config.toml
targets = ["face colour"]
num_classes = 7
norm = "rmsnorm"
hidden_act = "relu"
depths = [3, 3, 3, 3]
beta2 = 0.999
eps = 1e-08
epochs = 26.6
Rows from block 5 of a small image classifier, named by matrix and row number. Rows with one number belong to one neuron. Each number is 128 + 32 x the weight over its row's rms, rounded and kept within 0 to 255. All counts start at 0. Numbers have three digits each.
Before each neuron's rows are labels from the 100 images, of 14848, where the neuron reaches its highest value: "responds to" is what is common among them. Only what is clearly more common there than usual is listed. The data: cartoon faces. In brackets: how many of the 100.
# fc1: MLP up (model.blocks.5.mlp.fc1.weight, 384x96), inputs 0-95
# fc2: MLP down (model.blocks.5.mlp.fc2.weight, 96x384, transposed), outputs 0-95

responds to: purple face (40)
fc1.11:126142120080082138113139034111128105088099127106138080168196120127155133129145104122107120142140166143137122134113112105149159105111148137086093066113033081152134149117062138063124100120128101082123101077156091159115126157155167159131133121150107086119137138115187127102127099151236142157
fc2.11:096089104169139136143113118146120135132100125140113051114106153128127139164173126048122089094109126168125166113149133000103145095130125159181094090159155120204110103151068091124114087123141099096114167098108090151094127180120104149120118119097161147162131150112089122095122093121181129104

responds to: pink face (99)
fc1.383:127133148132107173120090125232138137094157126138129135140127117127090077141158132132119195146099163159102134152086151162182104113150011177106134117119118076115145100153122135144120145145098149145128108161110159086149100145126135176152131121136125132065126084213131157136063132116177106188
fc2.383:131141151116141163080109147117163102088142096096122076101138113095138078092138104040078063118078131169154152166086119056140081147105128123154086117098123169189162085165103110100162129122175121167127196091139114109107099119108136140134148111113090157157142097087123164099162105057157152136

responds to: orange face (73)
fc1.87:132142155095163139134112187171154168138132090128093106104162156129135118152105086153110150101096118152117140103164158128129137126120103101213113100180101147117117100109124100130122131154165085112106130162115105124071128064150133031086151094088168126040180119202136187126156160108186137131
fc2.87:080105097156097144190124129125143150182124113158105084129126185174058145172161144066177140104157157140182124154137107006111143102117106140148137099130108115217118158167111142142090107158114093111109162153114098112130111159149145127120087118100145092146071162083114136087123096105143124132

responds to: purple face (90)
fc1.196:111144155113145069128160114081144148149103067123153165110172159150140141127099138124148123142141092093105133180167082119096136105132152138153102062098136203105098125157166141117134121158055100094135168134165133160133168101126060046140114120165110113143140165036158141131087109128207133111
fc2.196:123086131128142130155083109120181150160153154114088093135144173156063098146124129074146090095129159114147121161092129016156092086095127120153121128117120147214141136176140168119114116181128106169081135179113120073145087073176121120140103099098092095149087130137104139101118131152160070164

responds to: green face (80)
fc1.347:097139164131227093127123157078126097099131055111153128130137106121125115086151114127110072188137112153073138165116131148146124125130252136187103101113168168095101129115127134081122143131088103123137170117162146124162122125099130172176079143189122128065125123063133135142120128134165132146
fc2.347:097077122125149116156130155085175151187165141104087111162166183123062106138103097081132090093107152100178125106121126023141094080101150090131104119103096149181114106190130170140110136173125111162060126152128119082143102121137145139136094099107094109156086125102142125112155122147163053162

responds to: purple face (77)
fc1.230:076143100088128119151162151130104153119104138130141177129146143137120164132120138124148133101157065136119182104182070135077148119131098158097111060124151162082103141154207134121105103133154071077124142070113084135098140086165126070157153107150110160119140144132168158055103068083196157099
fc2.230:165121114154147135089081051133150100121130116122096053130116119137097096117135115031112090107120125172160127148096118010134105123127122196186117144150122193213164127127166129115138135146120115139100153139099150116140098115174094132138117114136113111155085139121089178125130173087133095117

responds to: green face (57)
fc1.329:162093111144177128157142137083148109146117079161152126147140131139150152146092190111176115164129099131126121186098089114110130104156193144175163082151140168116112128095186188111120198139104136097095136081164156147099144103112075074129145120168118119190087127063155075160134113130208114148
fc2.329:091100150187119097145111130110170180167153115109090073136152198133086114152150129076130118084110176098148130142137150007141110084112149114114097126146134134233123121199132138132143127182105107154093128179103121107136105076129149125145097114114117116166105134103121134113139138118173073157

responds to: green face (59)
fc1.28:148113108107092236126117203138117128135111165122125118179181133124140138128076106137126149138158123141167164142145095118144170072087127092119140089106172108099110146181077149077145147162193116090102154095159124128095131141129094209073121095137124140151126161114157160125088097092166062151
fc2.28:068096109125133134161114154105151151169131129133101116132132163145035103132080132073161122112137162127157119159099091030138098086090132127152142110142122139185093133161137172148079130169138080156089130151129119069138086108154141099187083083085096094146068133099124098096119099147132068160

responds to: grey face (90)
fc1.253:110094130148142087171171180137124154167102137158119130109106175160139175176114159117161129103169134122205146155169117095073159097136072131152168092150154092092124176121066160142130131113136107062100206131124128126120157130099163138218161139093137138189105142080133127096150092107154115095
fc2.253:192136106161141115109172125098088138098068159147132106141105131161177171119151158105151151136169125111097117131157134046104184157120128120121119141176182087198191169154146098133150154114101168083128125113089138191120163186154103095086166117117157077123144176123153072125087141136108102084

responds to: teal face (52)
fc1.357:133122142160106097106140062086101113097151135122145136139108137119166152096087120132127104176111102063100097072155136131109136129124118154132146071087193129137161101102149115143187132129194096100147149107152143137101144143109076080092181103126143097044185098144122154144144127158248127110
fc2.357:103121141152114131171123101103146103128121166139147066122151150118124121152142111011101116110095112164140188166147111000129144124121139137177097128089135132221099110190115114082137144156138141085089143087175148124097136148105126132141122147138114145088142138123153153129105114082148070147

responds to: orange face (98)
fc1.321:158135152135144128135134058139129110115129136122104235135119138124097121124127131107130170115148113173185156205132163142138131109132109111172142112160048088096143112109199123147130129160100118126100107159122145121142112163136255180111123127130132144195109136151147084091129145092154131128
fc2.321:065116081157132143196101114105129114178132128158115097154115171170063147179136153102177144120162125138173110131151075043088137104110103133143165083131102133204055149175139152133056129148130085089119134122120096098122116111121176134126080105119134104169073136097099105101130092089145125135

responds to: teal face (70)
fc1.337:170104151119169153166146118096122140100117147130191131121143167140107153136096159140150187177168149127147125127141153137159140122116154124096195079176136092111141142145141152130129143132065099095130140132138078142130127150103157250056124100140152100171120119057120093134098163148225115159
fc2.337:139079092177116106132131133104121148139121107137080085117096152159084143118117149089168129105156125139120089156135087004102142090075114147164150107118152153246149150161137151103078111136147108109071145134086105110138132117147117124151104083086112069126077146147110147085115107150129072121

responds to: green face (84)
fc1.301:117094140116194126135156094100125089153118063114135129154168146149128158088134142120138109161152107171160166138177124100114134124142131168107129078152111155057121130082154167136116217147043142096099199101137133124106142155098196068158167115136083152124112121066171129116177128100157096138
fc2.301:072094115154155113185085144069169115162153115119111079159144172122059095151111117106139090120105147091150103119111109024143094079088141138185132137122128148222086103146139167141091131166126096154087148140117122074152097130145150126141074107118126122132096127113103084126180143142112072159

responds to: pink face (95)
fc1.35:129115165091130149122178188178114155138157031126184104074119135098145136112134135136137141152088096134130107117153115146121105177162161094134150109097060081143117085168167136147148131114122096142143078138133117111103158167070059125199188118112113112186144095156134094130170112158200131112
fc2.35:135114127149156159123144139102154143106120130119087083139149139102178127138174117023093084075076131164121183129134128017124116101098157111165076118142129127205158089174095083126170101135122113122085164104121117164090130127131123123116157105115140149137184128094145146110105129092210112124

responds to: grey face (43)
fc1.104:109101154175178142152131102083118154108134110140134088095119147127129159149155117126159184140143121103177177125117132096092134134151097098127186047105113081100085104135090179146119154151130118087115195154127134078095165095161129153084194096123136172190119088094133155093175162084204101130
fc2.104:222121134113107163038145134183114123091110152108128074082101060106196112055153120086095104125123124161076120168120144046129131158130105151183112133119113149184199127151160101115181143086112148120116108127095125173130142144114121142128193118125109139125155107132132109120097122124124123091

responds to: pink face (95)
fc1.232:165167128087124167110111114194170137171139129082124140143161120106154103106145078133113168104103140205144139156105150157158097128115135179123082068131079155121153095104143090088137076177081101112133123143111124113111099149144147117185132113146136111044175094067094121096082116097216139141
fc2.232:181137151130140118092104149117159105079149140101120061109135110092133095107140096101113078115098120164111154150097135009145099146132121127166112122139165150255151097151140115093123119119087132150136177084125100126116145090105084140083134109120118150151128097140122156102125123082136135136

responds to: pink face (100)
fc1.36:154079168126159166099136192184161132149183060093115143098142105092182103098135127127110103122106090176120147116140141173150097111110071153127129102135116112094146095181167143119168138134107124124124138152120167083124145185059100145157190138111088162159152073203155148130130114118173057144
fc2.36:151141148117152153062115126123177091111152147086130091108155081068182085104181089077068060100062123176135165121087160083155077131143131125158065119106113161186161075166143084111177115112104132170140137102142103144090132135101138119125158126138103171137174088121119158131149132103161146134

responds to: green face (45)
fc1.274:116128132147139160109130194089107158113101129093153149076104105119148147100140122123144117152143156067154112125127119115106132144087107105135134064087110104136111134174083145118132096114142120048118132123142118157164142100119100151233125152135097104163137132000105094103094127152217133105
fc2.274:158100106162126097145151112088114130125090145132115070153118154146140143143158125017134124093128126112127167112137141000112157105124146120146105131150140130226175145196110112125156134145120122088097150114097131176124132138144104138129150124108146120176147173098149143106090139094152076103

responds to: pink face (97)
fc1.52:110161119149160055121111096056125141095133205131134174122128127125110094136122105124110109108115099086129149096129118096111107122111222067132090131113124160119137092114087095112144095143167096175130146105108114128107131101177167176049159107137152140164138160032136202135142153124179124135
fc2.52:151131148110148164074112106163171140110148140083107100109154093088160087103168097048081080079074140167145173132101162049162086104125117112176059138114091142158179084183122105115189112134093134171114158138120128136106093140115142144120145117117102173128173098122130154088143120068146123145

responds to: green face (33)
fc1.80:084139152070173114153162115165171097154125112117166114162197174152069137125129120128117181148136122151110198123173135157123114128108105158143142035174122167092086112107135162130096134165087109088108138118163105096132147109123101149094118132135102150112134142156174181045087105104198082146
fc2.80:105078111170131173163088135130142118134136132118101131146120136121094093144107117054139120096106169111140155145082107000143109075097101167164109134117145131215118113159136129123102093153162091146075169119105113119131104121148150134181085098092120138100111133078099082098122119135136041141

responds to: purple face (43); green face (35)
fc1.270:088131142101191092096156058116069141110090117102159090124116110131149146118143099107081191135148156115095137089198175153134153141135141141064117035130123133111111127134124086121091153091050123056136157113098093133098161102108098175195143118118145139132169138121146141101127136133201127120
fc2.270:119073114183157117154110100106151133170133127113054074154131174118107117167155110040107103065106146146128139122135120040124120054072154162145100104141116158198109112169142116112137083159111089123062124130110099126094109116135109148157118062085136130156123135133116134088123102114153060137

responds to: teal face (57)
fc1.291:113122107165118091189111171159134153131105131153090166105113159146092148148130134142152100105132095109120142151135128163123156129109129091120109064163192143095105117171173146135107101158239094087116132142116101120128134063149076094137110100066149133180106168187115160107097102114223166116
fc2.291:109077108142159098140113134120135161146116089136073063128127146142082124136108116050145146095142148158157138144117110002121128079065138136158120098187143130233128130150127136127105108137133085130074124127097103114119116129154138124154093075062125099138093138136115141073121100119137066139

responds to: orange face (62)
fc1.201:120153114131070137152100100182126151112125074141122079149160148139131123150125173112127150116134113134151088143124084068142133041122124147223107107202035099116129117102069116113107113134104116105111094144099121113099103116155161190126153116130141094155140152174169169153164130168196122171
fc2.201:154106096146128152131114103157099138154100110139093035130090148151113146130173135055155170098162130167109159151120135000104150113113135115137135103170141103237141151170160138143111128116115115098106139148077096149148127150130124145079106094096133140145104127113105088080107120079131124096

responds to: teal face (45)
fc1.199:105184135132130120133142052147096187117124128119140232140137132111119105112148145131097173109095131104149133085166128131136099109143091149175102084094024131115116074157183113129103110150062108136128112108083117113122118132161157140130129108133128129102193161105175173092104101106211161147
fc2.199:101106103131135146162097148128146143176127141130076095123125183151069120174114136045138091080123132133151123140123102000123116067113119146185120116095105179213115143163143136119097098167135082140079138153105121092130096116169121131150088106116114092138084140091091141110125132114133098136

responds to: teal face (54); pink face (45)
fc1.73:115150172172121134142124100104142142142169156093133187096121113091123097111140081113079155113107152127166183204122132114134068132092090072088136055089144090097099056206090120140127095164066109130129172164166128106120144095113134154128132096149115173146152101088145161087105112104179133147
fc2.73:127101137076114179114103128142162159130155133119109104099158100093125089136111105059094109118096082143195147132120132027135095116119098074173115144117073150193144097186128123113162140146115087171096162103137087122126125158130191089081129108085099148138144109067160158107156095142166072135

responds to: pink face (99)
fc1.188:152090146134158162095123050165173109121170079102090138119152113089153101093147111129121168121094164131149165180098146136171084124113075109092132093096102066097161080161081151136156118167136177141128164159155146093091127095111108086119211123119078164142126069187130109110129141098169098151
fc2.188:172115162101147128068124137140166113073154145086123090123158079076202084097161085093078065113065119151128183143100156076159090126109127110133072123140121140162181071156112090097185133130115125165102152099151117140102114099113143134122176108112121174139194090130158159105127115106167106149

responds to: green face (39); blue face (39)
fc1.256:081115163124133190082082190162135093077109101123155137126105107138084127117113093141114120171113100141111134199102093142126132139119118079208122107096154111123071118120131121094103172083141142119125184138139188091129137160133151101053088112165142121057143113114087114176160152118215122131
fc2.256:110111132148141111159111170105168166146150101146123086139142189143085111177109115084160103122131164086191129148112129005144097094118108142121142121127138151247161143167124161143088118158122105169120145164116108078158077108142129167125095101116128145147090122073141119085111095130131098173

responds to: teal face (76)
fc1.205:128087113115211176126155164101105145124090154153135090145124146162135160133133171110143118131160159121153155073134132166114170111153104143121135040152159095072144155114102139127104170089172124064090171092109082128067076121121154181101153129090133139129097111147156119073140085097212098134
fc2.205:092098079127119150158106141131129151186100129134106067088085163165072133137122146096149111094164118150092084132127095025093130101111193126148138107163140134224120163147166145132087105129129094118102086148081094102109109101126113166140110104107109072140052135118083119105118106155142080101

responds to: grey face (83)
fc1.194:151138108116111178127145134139120136182096197135151055135126145165173152137110143133133124135165118219144117162145155140117174141141158133132118105040059206121152169166138108126140139082103126021159106101107135155153159062092173130126134150095147112138136145122128168130152117163152141105
fc2.194:161112118156126132097151107149075155083074106146115105071065137169160163124169142061127159118171112157078123148142132026096169121118111146167120138176171109205164169170158097115158126099096117098107143116057124175108141158124114126158123123121146083115122137152115100106081116096092121078

responds to: purple face (33)
fc1.299:167123156099148141124109106114116109109126140102111110157149106107137108150169101127101126155111146143141152137097167145160109133109180145000132068070101092116151086128067144094131123167090119093123129143130145105147107149130161183155107075138158125101167092075119168102128137093244100164
fc2.299:123103088172115156141135142111143145167104158138097079122108157150120141141134135092165118050139118144163113136140100000088142085101120123149112117153153137249145139182101121105107095139114114116101164112095108135095129125135119108127119101085150090127095141107094146094106106122162109105

responds to: purple face (52)
fc1.44:150155147136187108145138077122125134093105122116156070153124134112116124128177170125114124135106185098100113091093171152162131121150098169109132061115107080150118096136070137106091139144170127110138101099109105125088097145150115188158142093157139087115125107255129113120157117138225173167
fc2.44:097082095166100120147107089108131104149108156135076065154110147131125128173144119000110090107112134157119161157130106010113133072105135159189103110145160152210112121125114115112124106131130076107082155119110103135106118126136143159137122102095134142139120135131099110108141111087191093115

responds to: pink face (98)
fc1.317:126097145102121152128152099180135134136151050129133111125157127109125118094101118118128215142101180147125130126118165196163095146147008160067148089169124079127140084159100147171147136130098131153135116149154081109114127119070153126132161118084112128095131086209154119120097110140186110143
fc2.317:125122149121125181097093118117170100091159124091107065132152117084136081126168075048085060112078134176140175136090137047158079109116127148138093137144112175195144083155092115106167110146142117163100171106138122131094092109119141135151145116119113162150155099066129162108134119102187095158

responds to: purple face (62); teal face (33)
fc1.364:066101132124060107154139187155126118127110088171184161128131163174093153142102137121159128130151070103148132185144090105095125086185136136119102067130121140120080123139174146087072144135180058096133096078125101122125148077143098077134130112117120098175113156118148138082099079115208145123
fc2.364:088107120141139110166124147124164172123140124119106096147149159117108113167125101078119105087103146145148139148131124000143111118131112137164103105163110136253127105214155123109125111151135131117100100130120102130079101080134150126142147123119124107119101122120125163102080116143174069160

responds to: green face (71)
fc1.319:065142144087157126110152105063090163122121171103149145135166157147130145119113106130079145149123137126121142084190129157122133135098124148062109066112062180102108107169126131073129144131054063120143112115107086146098123098131141197159141140117107113149175138074171161089073110148206111135
fc2.319:095099104170144145171083090113141140155127153141082081144109169164089129173150137051152101083136166098150104122104126000120119060133090131162124126135140114219123139157113136132105095155117075129079155148094115093134090159166121140114092101111131084141103142160087110118150124129121085136

responds to: green face (88)
fc1.53:181104100150217077147150090058122124167134103105080091144148117112139127116135133123135131110132137127164155096148135111091133127145127148059128081118169105072154098093133109158132156141114191097112188121127161143103127175150177107064152114137114154097105119189186136138202165110200104140
fc2.53:083125108167103142146095111114147129165125137106112104090118154136060104146123107092127117076126135124153124164115082000132112102099122121189108114109140116238100130200150128092127115162139114135095167109099146088104118116114161122145092117129096093129060130099110124128144124094148094129

responds to: purple face (43)
fc1.373:150153149154097173132112142121169139092116164118120168140150121133093106116114123142131108100107126098130125159110139114160119119081121146086084114023144114142161113156115116112133117188255134112113120111108165136117112169175166202162086103165156098139144150091120108151118163124188100154
fc2.373:095117106154111081191147127084136127198131116130129098133140157140086135157155127021140116095127096148175166138166102000095138108120160123134131093114109132172079125196093110111086118142099105115110129105132102108101141177094123160163108128116116133172110159128155178104130087091156114129

responds to: purple face (75)
fc1.51:121082126145129192137150178091116106144120112159136106143109161143127175118110142122140133134170135164205184177150104108099137090137142159073158050152167114092113154102065180110120165130123130058128206100138121118107143122113141117152157135131113146204109106094149119104159096085212092128
fc2.51:113093088114095176164177174129109174155117162160122073149125174168110161121103158099148147109145142119157089138157119013102148119096105153131147137144140131214124154111129138147129124128103102123090129150089133138132121189158142097116149115098129058129111162055153084124127134181119040108

responds to: teal face (90)
fc1.227:126102120112086224109125234146157124158165170119108177126119119114140110106091105136130123095100120136178130164151113102112100152105103103144131096075175130107145103145102126146154134115106167131133204116158136125096150148150093161067164124095141116116133105056098189126107129105219072134
fc2.227:103080102147162088143121119086162159161140103124089093139141172146059121140117125089153113063131173114156107159113123006134107091080146137143112107127141147227149127162114150131121092171143109153072154145108104086117096091166158127154114089093110080146091137107125111091140098146148078150

responds to: purple face (82)
fc1.82:118106130130101113099174146115078143147123182122172070145146134120138156107117108121113132123129091097157110071185122112096130109137111180026134144139177139138131141118139151097167178071100109133144140094103129155158150111113098086095111203082110103156160127095181166130125081130220065103
fc2.82:100075116164124151181137119127159135159136125134104064121137166145093127174148126060130121086110133169135190154172105000122133099082129156143109095135129126212091122170138132108113108170096098118077141112141113128109124157131119118117101085086139130121107147115134136096108105116193063146

responds to: orange face (98)
fc1.284:115119145167115083138135176151106137109096049119107089109137137143102160128161150114134132127164159120098135203132135158139145096102165122092133069136154083114133139149042113123094083154146124095127146154107083132106109156105077242064108113121127128101135123125170175102030133135154127137
fc2.284:078092098141129104191118116115153150178145125159105071176140185172067138169132148088171144105157144115137131151143099026114130083098109168166158106115118156214093150154122161133073123163123077131094154160114105092140093112146106159119104097101114108147074138122120142095105102144135066151

responds to: teal face (95)
fc1.115:140168104094195145113118075157174130139131129121117106192186134164076095133139072128118125115114130157135142129102083144149109120073125166166075062120063167095140107086111119076099109177141114081122134120130153125128078146184116045090105129182130115086143140136129137120116117101202119176
fc2.115:108106110168144110122096112112137142123133136119111088131125146123104108159137099089163128080133147124102143156112109000128114075101130139178125112135194120255136124141128151126118109161133125135097218137099136103155131140154116098137096130110118130081090119142117121111136127093145080118

responds to: teal face (43)
fc1.31:121119139099139103152106194185160142139140178119112142140139138107090113158121129121140154128124089140152178151163155104171105100104123084122124091205096146093127073162086107128105111177138111142115095172141137104087115077127094175135131047119138160188132122205120175123059129099217121148
fc2.31:121089111160127156182120141101134110143153113150105072162136137145088113135107146091175122136136162080160137100115091014123129097106078148160157112109144090217105127171082159125062147147121118127095161120145112105143121188145148153169114108107128109149096145101138084109187133172158045150

responds to: teal face (54)
fc1.206:095087117134134152143166150114121160177118129135139142129140213169136163169108118111121134115135113150145128111194133145088132093126115132103128063121075164111103129192104177118124151129072082112115124139105094163117176085103128145142126105062120110135160154043167168091064098167222112115
fc2.206:146082114160129132127114088150123168135119148143066096117110146153121136144129140060152134083142175094127097088125158000133132083109072131173133127155120113231158139152135141152123105141093133134078128176069124138131107143181131141148123094104128083136111161143107122096120145168134054130

responds to: teal face (58)
fc1.289:144102129141190123156165058149148104146150049126074169130134119128103138123147138125143115131130151184119107171103107112142128097102173160216171109121062128088145136106111134092106141142132175112099138153150174141120114208137156133091126140179143104052080123141131134161127135110174050177
fc2.289:090095102145126133175097101119153129164151116136097100114120146145052119153107136092169140118134094119135111158127081000116118081093133135169149113107149140241094134160157155139083098143149106136097150143123106088140106119126145156107055103110115099102061120130099148115125104132122079148

responds to: grey face (85)
fc1.280:133118135106070104125135107134096164097111128163189108097112152152132139160126149139153130174155106049051063087139132167127160171167114111136155131091117101188135160142149130128117135087135103103152062127137111137145152151100023149083146153137155060111112126149121069153102129195157162109
fc2.280:108126108140165141154131092107124105150113151135110075148131136132162143144169120000124127108120119193140204164150116017113155117114132142183105079114119121157101120177096106109123120132122116078109178098145109153096147129110106141108150114125132176129150145122133164098091109036177127122

responds to: green face (72)
fc1.63:115165161130143178135101172169134124098126098128122198097116126103119111128132146112126153145114115166121159221075170145148132121112172070248142114115108068115132100137142081131136116134176132118117116155127145095093102127147148164142138102156170126106157082129084085129138167109234118145
fc2.63:113087109154138137185125128086150143159125105131096119134137197152095128180150123062137108089128127114158131137146108000124124095093144090127110104131088134214124131226126135119104109163137084126091115128126099121113119128134155161137114109086130103148101159088152137083114097132170069138

responds to: grey face (99)
fc1.215:102134068113112126166144124121108146148070125157098196113121165185111175175100136121175146089190125129123130159153087164081168150135170071103120064149144094110145174104149103143075077119113112063132133153140099153096141148148101085113162152118133116098094176151110097108097114103191179073
fc2.215:173115108136145162090148125178087168103078106130122076053078109146168147104169139086122154081144106161102140160120129040094151123092141148163112131115144119213163141185187084119160133116159126085083120143085138156118142064151084087153163105124108111136124128148135156121114127098131076081

responds to: grey face (85)
fc1.172:110103135166116127136150143100124147116123145153168056125121157155166157141120162111166139122167163097183125129112095081103151126178067155166143077050125135124115152116077173111135145105132129058131184105128130122119151086143154191158217173122099126190110135070140156127198104133167133130
fc2.172:195133123146145140058174120143090137104086100128132071095096066135191155074161129075112163114157116162092161137137133035108170171109140143131117140143160110183183154178168088101179147092120149110127121105095120193114162154121127120123172115121135139108155146116138097110088113097105109074

responds to: orange face (48)
fc1.134:117157105083174186179122145095112170129116152155128118158153178161069122173105129112138154137146119135113123071155117139096129103125142090107120116164056124126123124190071131147113122133125079118097089085113087142155087070158096171136075083106155093142145156149137185087042110129202146139
fc2.134:131088078168127144154121128146120153122119154140088091126103163155103141163136121022148129082142144133125136112136116023096144071103109163190131095196136130195130144142094124112094085130125090105080135125062100134122097108158114142153119086089136092125082167145120133073102108115141064118

responds to: pink face (91)
fc1.114:181109122137150171142168070157152089167145072115084117144165129118132156125140153112110163143142194180122190123130131156155130124141105171163142053123099088089130118116091145106142156129101195091129199107156148142103121172074130116118160127129104165048138122131157151096149102058189124162
fc2.114:134107144109133155143105191105150109101133152117143113110147108114101115076109132059133116136114063104135181198115095006130111153120096077151143101103166138225108115192124124111115119139145112141119195070171108113108156109112106113075095110106104183140118115114116140109090111134134096130

responds to: purple face (44); teal face (38)
fc1.355:141078102138228092133125146096135077129112080129149080180158099104149134115128135139114111177155146160109120098065139145171130133170163139174133074175107134117113140096095174086132196131114148101110118111155094131085109094108156148111173073150092103104118106201146115113147124154194109195
fc2.355:096070093177101150167129120105159112177147148130095087138134177140070127163138124088149113087121167144130156161138103003126115082114133129113127089126159085223099124167112143111107096156152069107086146122133097112100113129127142142113113101109137121146085134127122093104129099129196050150

responds to: purple face (37); orange face (32)
fc1.97:139131105130154135133151037128152161186138108141096192114128114134121137139086116084142150093125118132133086118197094126085121146118110125215135110129062184110122140148184173188139144103071154119114128162109128147144145108136098031165100142103097099167107138098129129184153150149172149086
fc2.97:080092110124144119165087155141156144156157134135095076155142171165045109176100131074159119120141166116166116136127114025135109091106117157150165140107094162192096147128131187143081132161126093148093124169105142079163064099166145134145077109107133116140067132118094129097148123129135076166

responds to: purple face (37)
fc1.352:121078130175153139098114167109130121092141137108128143095125155119136145150144104119131098125132142134146149182099140110152128074132187083141099049127189048101107118123086131076110125156102094059107154134099143085090109122131139217167166112137108142161119101145118096088175119080219090153
fc2.352:119090122125116116142127135130129152094123108131099054119132144134079131128097133069136148114133141147133105154100109000125126096085138113144145111212149109248116136119099139122090137125145119099087124140111103115123109104107193132145112096082134100112096110137137106105122107140182050137

responds to: grey face (57)
fc1.244:115115097097107136133153084116107081123117154152190165171181165130122136121127134113157089166140116143076183104139110142138143104172176164108118027108158152079109130073151139088106158121106118072106143092155117123113163141123075133115128127156141144062149132142137205065092092084197146139
fc2.244:148083134145128169135120141131132108147113121105105092091128095113180124046130109065111122093119115122108156137124116013123133126095138111142102085085171101222122115192159090108124128122127127096089134093156097147084166133076096171157151085098108152101141113139145082109142113159158053106

responds to: purple face (72)
fc1.165:134136156119173112140110122122145122101153150083119143148158149117107125122144126119116148167141155115132171114120186154189109115089150112083131063109123092086117082145101146111110114191079126111119161153135114092096083143119158254099152060133146158138145097104156155072115176103204090183
fc2.165:094091113152140102167110128126169147167166136128084060145146151131088111166115124091128105079105151153169106170135102000115107094092123147176128111126116183228111115164085158129123111153116097135084154132113106099126100116124156107164101090091109103133092118119140121098128098140172074148

responds to: green face (59)
fc1.108:130066148158151112183128188102130109126157177156130064127113158114095152139127191118162132130133137126148135160124161098118121134159093121092166128122231091104102117091132169159119186129119152133108198118160105117111135169132128111034145105103158125137084099185133114129199146108183082127
fc2.108:067119103121084170173107116147153141176139099136132083097126173148050108171122132090161131098140134148169098173111094018118105098103107133182141105127111114240092137168135135125081110158153099132113145152121124082127105132121172123131091120119093090143058122113110094129142122126147083140

responds to: teal face (80)
fc1.14:161149104145221095131133106142166113147105112109074163119106113143118140101147135122137102096134163135114122142120140164132139140086141122209122080131127100107159145097200127136136130126203174057107124152124146125121125107154151115124117117141119115104115115255106083113160138121234105123
fc2.14:107097117193118105158095118131142146158132109121085085111110172131076122166122124054140119065117157127155140153129105000115113076102127162150114103110164116220125121165154140125110103182159107114084149155092114085126117132137167143143111106102103093111080118134125134107133107089178085130